Weights of a small spectrogram FSQ autoencoder: adamw at rate 0.0048.
Rows from block 12 of the encoder, named by matrix and row number. Each number is 500 + 25 x the weight over its row's rms, rounded and kept within 0 to 999. All counts start at 0. Numbers have three digits each. After the name is the row's rms in percent of the matrix's.
# dw: depthwise 7x7 conv (encoder.blocks.12.dw.weight, 256x1x7x7), a 7x7 kernel
dw.133 058:500499507505510487487523517526532523498497493512517552525497504478504507461479463465514523518561531516504511530521565524515510514533531539518527529
dw.134 079:489484486484486463477488483485496490490494490501514512491508504489499500432494489474533519545535529528513519535539545531529527531539536523526524526
dw.135 028:477484493492499468469514516518529527492494496511528532527489481465483494440454420435484495495488489464466487498511509501490486499511511519493500498
dw.136 092:487480492477459472497489482475467456497488489491458455422484475501498488487490494495492497441462456489495508506477458467503505508506487481491498495
dw.137 066:499498501513510490489527526523541536517510478497489531509479480473492479447468448461506521500530520511505508522525546535513506513527532552522527525
dw.138 146:498495494481465481499504491474487455509495510501456472435506486510494490564484503516497507441452452492497515520479462468516520514514494480492509508
dw.139 032:479480492492487470470521521523526521496494501524528538522492487473497493420451436443503514501505492483475505516521525510499489507522518530504508506
dw.140 062:482481489494492468469512508509526520491489484501496513507473473462472465436446423444487495482486487471469492499510512504488485501512518529502505502
dw.141 092:484499492499491490501484490477456490485487490495492446476487483474457446467441465476480473472469483480489481480469463471477483491481472483487481477
dw.142 054:485487494495503480478509506508518527494492483494508509520481474451461468448443419435480487487484493468468488496513510499490491492507514520497498497
dw.143 072:487491500481464471501497490473474460500493488500465457429489466497488471492486489492491498431457466491492504499473449463503503506506484478494497485
dw.144 048:485490497502510482479516516515533537499496502511527542537493488462481490464455425438475489486487481458456482491505504487480481492506508514485489489
dw.145 186:488494495471488486481498481507457505471480496493489476473510502486487456392457492480497486478467475500493498494475478468491484494505486456487496489
dw.146 067:498497494494496466472500498482507486497502485509521532472499505479520512401490488470517501544535527533490497533523542525521540517535516513507509509
dw.147 055:485482489483479472476500496492489487475476490500496467475474476472472446422429443450506509495496502491493505509510511501498495513516517518509507511
dw.148 067:485478474465483476476482479482476489479479469465477460475466472465458459424463456460487478497479496488492499500508502507500498498492508495498497495
dw.149 189:499502507482506496501489493498457506506496511491486459472507495488470459386478495483494492484453473500494501501473453484502504497505487466485521507
dw.150 066:486488490494486488488486489483477490484482477485480450476478468467467450419448456465484486478464491485486490487485483490485485491484488491490487488
dw.151 123:497487488477454480494501490469468435489494510513452480419507503529518487506470510515514518448492458502507519515487480476514516519519492491492512515
dw.152 064:485481476477473476474479473473475469469470478472468470465465468475470465440463466466485481479481478477478492489489487480482485496493492488488490488
dw.153 041:481480492494496471473510509514519525491493489506518523520482477460475479430450421439486495492486490467469490499513505503488485499513517523500501499
dw.154 057:482476486488490468468502498502503516484483476488498485500470469461461458433446430449484484484478492477473492495510503505495490496507516522507503501
dw.155 076:478479480477478472472480481486484491481476474474478478479469461462466466430467459458482484481469483476473484485489476485482481490492497491493491491
dw.156 036:492496504510513487485525522526543543507503492513523546535492488468485495455460426444494508500518509483480498509525532514502500507524528538509512511
dw.157 040:491491501482461478495511500477485454498491501506472460422491476525519474475471505500505510443446465486488516504477467462501508523519493483488505501
dw.158 128:502497499489492503487482499491464475481480481482488462461494481485487483463471486491498481503472488489477465470478447473468478461459460454463463472
dw.159 063:494496493498498487494501503498508505501498485492508530515498502470485502419467457471509509521529524505502522533552550538532530514525530544519527517
dw.160 041:493497505508513486488525523525545543507507483504518540531488485456473482474455426441490507500522513487484495504521536512502501500521527537507512512
dw.161 127:493483488481458486495490477472471450499477504490452468426497484504499504522440493497500499452484450495506514519484470472511515508515490480484508508
dw.162 391:523523524527523525525524524524529523525526522524522527524527527529531532541533534534524525524533526526528518518519523520521522516516516519517517517
dw.163 057:490488494495495479484525514512530517497500471486484503491474482465469455483438437447496515491546519500499504507505553506505507511526529539507520525
dw.164 063:483481481475483482473474474481471486477471462459482459475463457458450475435464466467487483512484511494489488494502489499492491492496508495507497490
dw.165 068:483479477477476475468474473475472476473469457452466450463455453470463473458470471475488482503491500490491495497503496498495496499496507502507500496
dw.166 063:474479482497482468469517519512535516498492483506480537502475478476492465451450432451497515476519485484480502512513534510496489511529522545507515511
dw.167 059:474482483504491470470520525516547529505499490514498564525486487483508494447470436453497519484521486483476503516515536513497490509525518544502509508
dw.168 067:472482479499490468469513520508539524501494478497485543519472473466484471445462428448487503479506487480476493508512524514495486499517519540502509506
dw.169 069:498499498496497488495497492497505504496492479485515523504500506467476499412471449462512504527530527509500518531540545540530529519521530530514524514
dw.170 047:475482488497488470466501516511529526500486481499499513514472456471486484408467437446493502494474491482473481495506496505485475495506515524499499498
dw.171 055:487481500483463468497492490481489475496484485495487443446475460489487469460469478472489493454429481483485502496484461468497498501502486478496493487
dw.172 091:493489494487495474486492484500494495499496493503518515502515516483509502419490484482527516538536530526512528538543547539533533529527532522523527523
dw.173 045:483488492491505475471513515513516530494493512522535539539494488480489502454469431445482486490474474453450483492502494483470472493504502504483479481
dw.174 066:479480473473478478477476472473472472473472473466467471467467466468464463440465468468485480485485485481480489487488485484484482492490492488490490487
dw.175 031:494499522511504489489535527523548534520506517539570545531509498491522535476467477454499532503489506478465517509518528495505502525539513522514508501
dw.176 077:488495492504498477490511507520532516508500493514528566536509514485517518424493471466502503509550512500481517527540554535513511501515523535505509496
dw.177 060:502504509506512492491519513525531524498499498517526553520503510484515514452477481478515519520554521522505507534529563530522522509532538535515531533
dw.178 037:488493500480460475494515504478491451497490501509482464423493475523522473476467504496503513444444469482481515500480475462499508526523495484486506501
dw.179 083:477479475468480481478479478477469482483481473468474468479473472462456455419464462463485483489478494489486495495499491496497496494493501493499496496
dw.180 153:493486484485485489482484487484470474479481487484481461469483478478480469447463477470483483485463476478470480482479465479477472470472475465467469472
dw.181 043:499495506489508497485520506516513522498496503508531523513508510457472484456450453452503514518546540502498517514524551517523522522531538521527526532
dw.182 037:518508510487506510504526505490489519516500536520526488512520528474458456495430453476499489492444499475485520504509493499519541529537529479512524537
dw.183 035:489481495484455473490495490484476466487477494502488455443484467500503479406466479474505510472455479487488515509489481472498502515513496484492503501
dw.184 133:491484493479457484496489477469470449498481501496447476421506487512502497519476505503498500439476450495501514517478468468513511515516490485487512509
dw.185 179:490492493485466482498497483472500462512490504494452483438506480502486492554493500509488496429457448492491511517469460463516516512515491484494515506
dw.186 057:479480487493491471467502503504511515483480486496504494503472461465475471427448427442488496492472490469469490496511499502487482499509515518497498493
dw.187 076:486484481479478483476474472477465475472469459454471441465457456472466472453466471472487482503482503489490493496501490496491491497494505499505496489
dw.188 046:493495496493499488479509502507502515490488489496510510510491494448468461423429437445498501506525519502490500513517526508513505502522531525508523519
dw.189 099:496496511509492492495525521518542507511510496516537525505510505508525525521498508495515553523563551533515523511517560518528523530529524528531521522
dw.190 160:477474475470470473477476473476464478472474470472477471477471468468479472449469464470487483483480485482483485484480481484481480482478477479478480482
dw.191 065:481480486482487468469497498498495507482481478488491480498473469461458450435442431450489486485480495479480497501512506507496492500509517521507505502
dw.192 084:507513521526522516511510521525536529523513509525528547527521509510535550511539530512516538523544528530521516523524530527525520517516519527521517519
dw.193 081:468475472467478484490469469464471476479485471474471470479487490460450448445453459468492485482478487491506507500494490503511515498497494496498509512
dw.194 053:477477476470483479480470470477471487477480467460472460469463465460454461441480464462480477492492495488489491494508504510495495490489504493497492495
dw.195 044:469470467466469462468465464467469470463468472468472473470465467477474473472475469474481476483481478478478496492498499491489490500497500499499492491
dw.196 094:492499510518504505496495517523542525521504496519514558523523503515548558505540542519507536513546518526510510522521530518525512518521522532521524524
dw.197 028:479486501501508497477466497511530529512484437468463507482470446476520540464528524488486533510547523528490478499512520515508487507513527528528520521
dw.198 028:506518524522508522506499516523534520517501500535527564518531496513552568470520541511501534510550507522507510528518521514523524505506508515505507515
dw.199 054:507517522524523525513506518527536530527511502522520554524529506507533546498535539515512534518552524528516515522523531523525520516515520524519520521
dw.200 053:506512518520515520511507516522532522522511505524522549520529510516541546503536542521515537520549522529520518526523530521527522522521521526520523524
dw.201 061:510517527526533526511500516532547546529511488513519558530521492493519546480537526499499530516553527524505505518525528527522511502503518520520513512
dw.202 057:470467466464469469468468465469468468467473471465468461469468470477474471471476473472480479484486483479480491488493492489487488494496498496494492494
dw.203 042:506514525531520524507502515531548535523508490519518558521523496501534551479527532507503534515555520525509510524523531524525517508512517523518517519
dw.204 421:517525525530525524515520526529537534531527524528530536545528523530535534526539531529517520520523524520517515519515513521518516514515513516516514516
dw.205 028:484500499503488494487483501486508484490476490508490541494516486511542525468501536507521541508572517530512516525518536515525511537538535539525535539
dw.206 110:460462459465457459462472472466474469473471479481473478480478486477472453463467475479494492477476474491492516515502509507510511512514501502505513515
dw.207 063:474473469467469471471472466470466469470470475471471466472470475467461457451462463470488484489487486489487499497498497498493494498499499499501497497
dw.208 015:499502501492477496490502514493492473488486527542517536495527505543562538459497540518529545494526489520502525527502509492515514546542522530508521531
dw.209 143:473466478464470479489481484482451466467480492494485461452490491493492494578442472487483494486481462483483522514509500510502513502516507487497501515
dw.210 015:476486501498478484465485506515530499494466474507505549493500463495532545407486505469496528494541496505475501517514521506505496524526523532514516526
dw.211 021:528530523520511504508526524503509489500472544541530526515510507541527530490483483487530550523522502511514533546529523510527531536537524505518521528
dw.212 037:469469468467472468471465464470466471469469468466467465473467468470466468467478470473480477483479487480479500500507500502496495494500506501506495496
dw.213 016:483479479486458487468485481477498450480461483503489531459502470496512523404465505481491518484537478505487495501491494473496502524518505506494515519
dw.214 043:475470465465467479472478463460468468464464481469470473461467470475475475457474470475477485478479480482480500500489503490488490494492489501494492490
dw.215 078:495499510519508507499499521526540530524508498524513555522520501512547558498537540514508541510545516527512514524520528520525513520521521533522523526
dw.216 030:482488504510521502495477494524550552524498458486518524525501465427460511457518474443460486496499511493477483493517513523509497484491508511518505496
dw.217 049:503504520524521518506500507529550533526506490516528567523527493498525564494557533502488518508551513518501508519521529522525517501502512516514516506
dw.218 098:470470472465460474475472465466464461458476494489481477463487490470463452470436463471510503493499490506498513510497509507506514502508498498510501507
dw.219 038:495503516523521517499489508532550538521500478507521560523514481486524555478542523489497531519556525520501505520527535529524511502505517527520513511
dw.220 026:489481468468447467471496484460454437456467527513481478467493500529515479461455489497515503482479467487490524514497491484498501521511492492486497499
dw.221 031:498507511512499511498496511511527504509497503526516551505522502517547551484523539514516549513553515530515518527523530516525522532533529535524529532
dw.222 040:477472475475489478479477473478476486486481463470464463483463462452453456455465460450488484501491496481478496490507505507500492505499514504514507502
dw.223 345:480477472472472478475482482475462467475473488485474470472475478480479466452464470474480480470467469475480482479475476478483485484481477475480489487
dw.224 058:476473500488487486496477477510542505516487480487486507468504465484484531536501516489440458427461448471474503504491465477515513493503492481505515501
dw.225 021:505501504490454493492502495476475429467465507517491496455511494533539503438447519517524543494516496524522516521488496481506514523523488494495513524
dw.226 020:493499502511491487477492501505517492482469510529520562504506485516550554444509515483516543512545504512496510521518523512510504535537531542518522527
dw.227 048:477476471461484472474467469473471485474475470468471468473461470462453462451476460460482475489487492483489495495508507511499497494495507498501492496
dw.228 040:486491501515494491483495515523545522516495483517508551503504485500542549477525522490504547510549517529507516530518533527529515527527524539525534534
dw.229 026:493503505510491498487490505505523493496481496520508555500517493516550547470518536505512545513562508529511514525517534515525515531533529540526530535
dw.230 032:484488497500475480483498500498525478492485510528541546517513497504527545528501508489514540533556533524519522528533553523530529525522519532514511517
dw.231 028:476472471462458466472467459460444448460461485481469462469471485502489480477484495498495487492487486491495523522518516508510515514510514509515505506
dw.232 035:495507513519502512500497514516529508512499501522518557512527501522552558492532545519515539515556515525512518525520532514524518523525520531515520523
dw.233 025:469456488508475509482472476492515481491458461489488547481491447484516534454497531483497537496563503521496510514512509488513483511524503525509531529
dw.234 052:467467467464467470464467465467462466464463476472471478472470469475467466484468469468481480487489486482488496494502498495492492490489496493488486486
dw.235 058:500505510512503504502506515514522510512505516530527544520524515525548550514534536521522542522542523529523524529523532522525524528527523532522522525
dw.236 051:502511518524516513506501515522536523519506502522522552520519502510540556502538534509513542519550523527516516526525534524525519521521524532521520521
dw.237 058:485487497503486498494489507505522498506494493522504555508524501518551551499527548528512542511555514530515515523524529509526507526535522530527535531
dw.238 320:480477474469476479476481482478467476477476478479473467471474477476476470454463466469485483476469471476480481480476472477477481485483478473478483485
dw.239 039:478475472471477485487465465466463475480483471467473460477475484456449453450460465473495489504489505502502505508509509514516511484484490489493490489
dw.240 039:469471470464479475474463465471462480475472463461473467481469468463457467452480467469481478492490491481483500500510505505498494494493505496501494491
dw.241 053:471468469468472472472467463470467467470470476472475472474471475466460456450466465470487481491486486486484500497501502497496496504501508504502502497
dw.242 043:483484481471494485495463465488478497489494463460475457476465483451450455421484468463487478499498505498502493498511513519499508489490501487499487497
dw.243 037:507511524525519521506499518535547534524508491521523563519527496495532551476533533505501531505555520523505509519520530523526512511510518525522520516
dw.244 049:503500502500510510515480477495471503489507459444469448469460474445443456451478468474498494516499524522519502500513503523514512480486497489496498487
dw.245 022:463465469468469472473460455469457464467466475469477469483476480483481488484499490492493490503512502497497527534540537523524522507514519516516503502
dw.246 054:488486481477504488491472473488475504483484471469481473494468483450443447426488454446488477498491512494494500502514516530507508490491507489498495496
dw.247 067:505509520531528518514503520525547545524511484509506556514502486488525552487535524497504542514553525533508499511520525527519498508509517533538524518
dw.248 269:480477475468475477476479481477469478478478478478474469471475477474475470457464465469484483478474475478480479478475470475474479483482476471477481483
dw.249 030:489499503514521509504479494511523540522497461474491512511479465435458494428497463448491513521532535523507489502520519535521512482481500505507505495
dw.250 048:504511522525522520507496513527542532521507491515521549520519495501535554499541534507507536518550525527511512523526534524524515517519525531526521522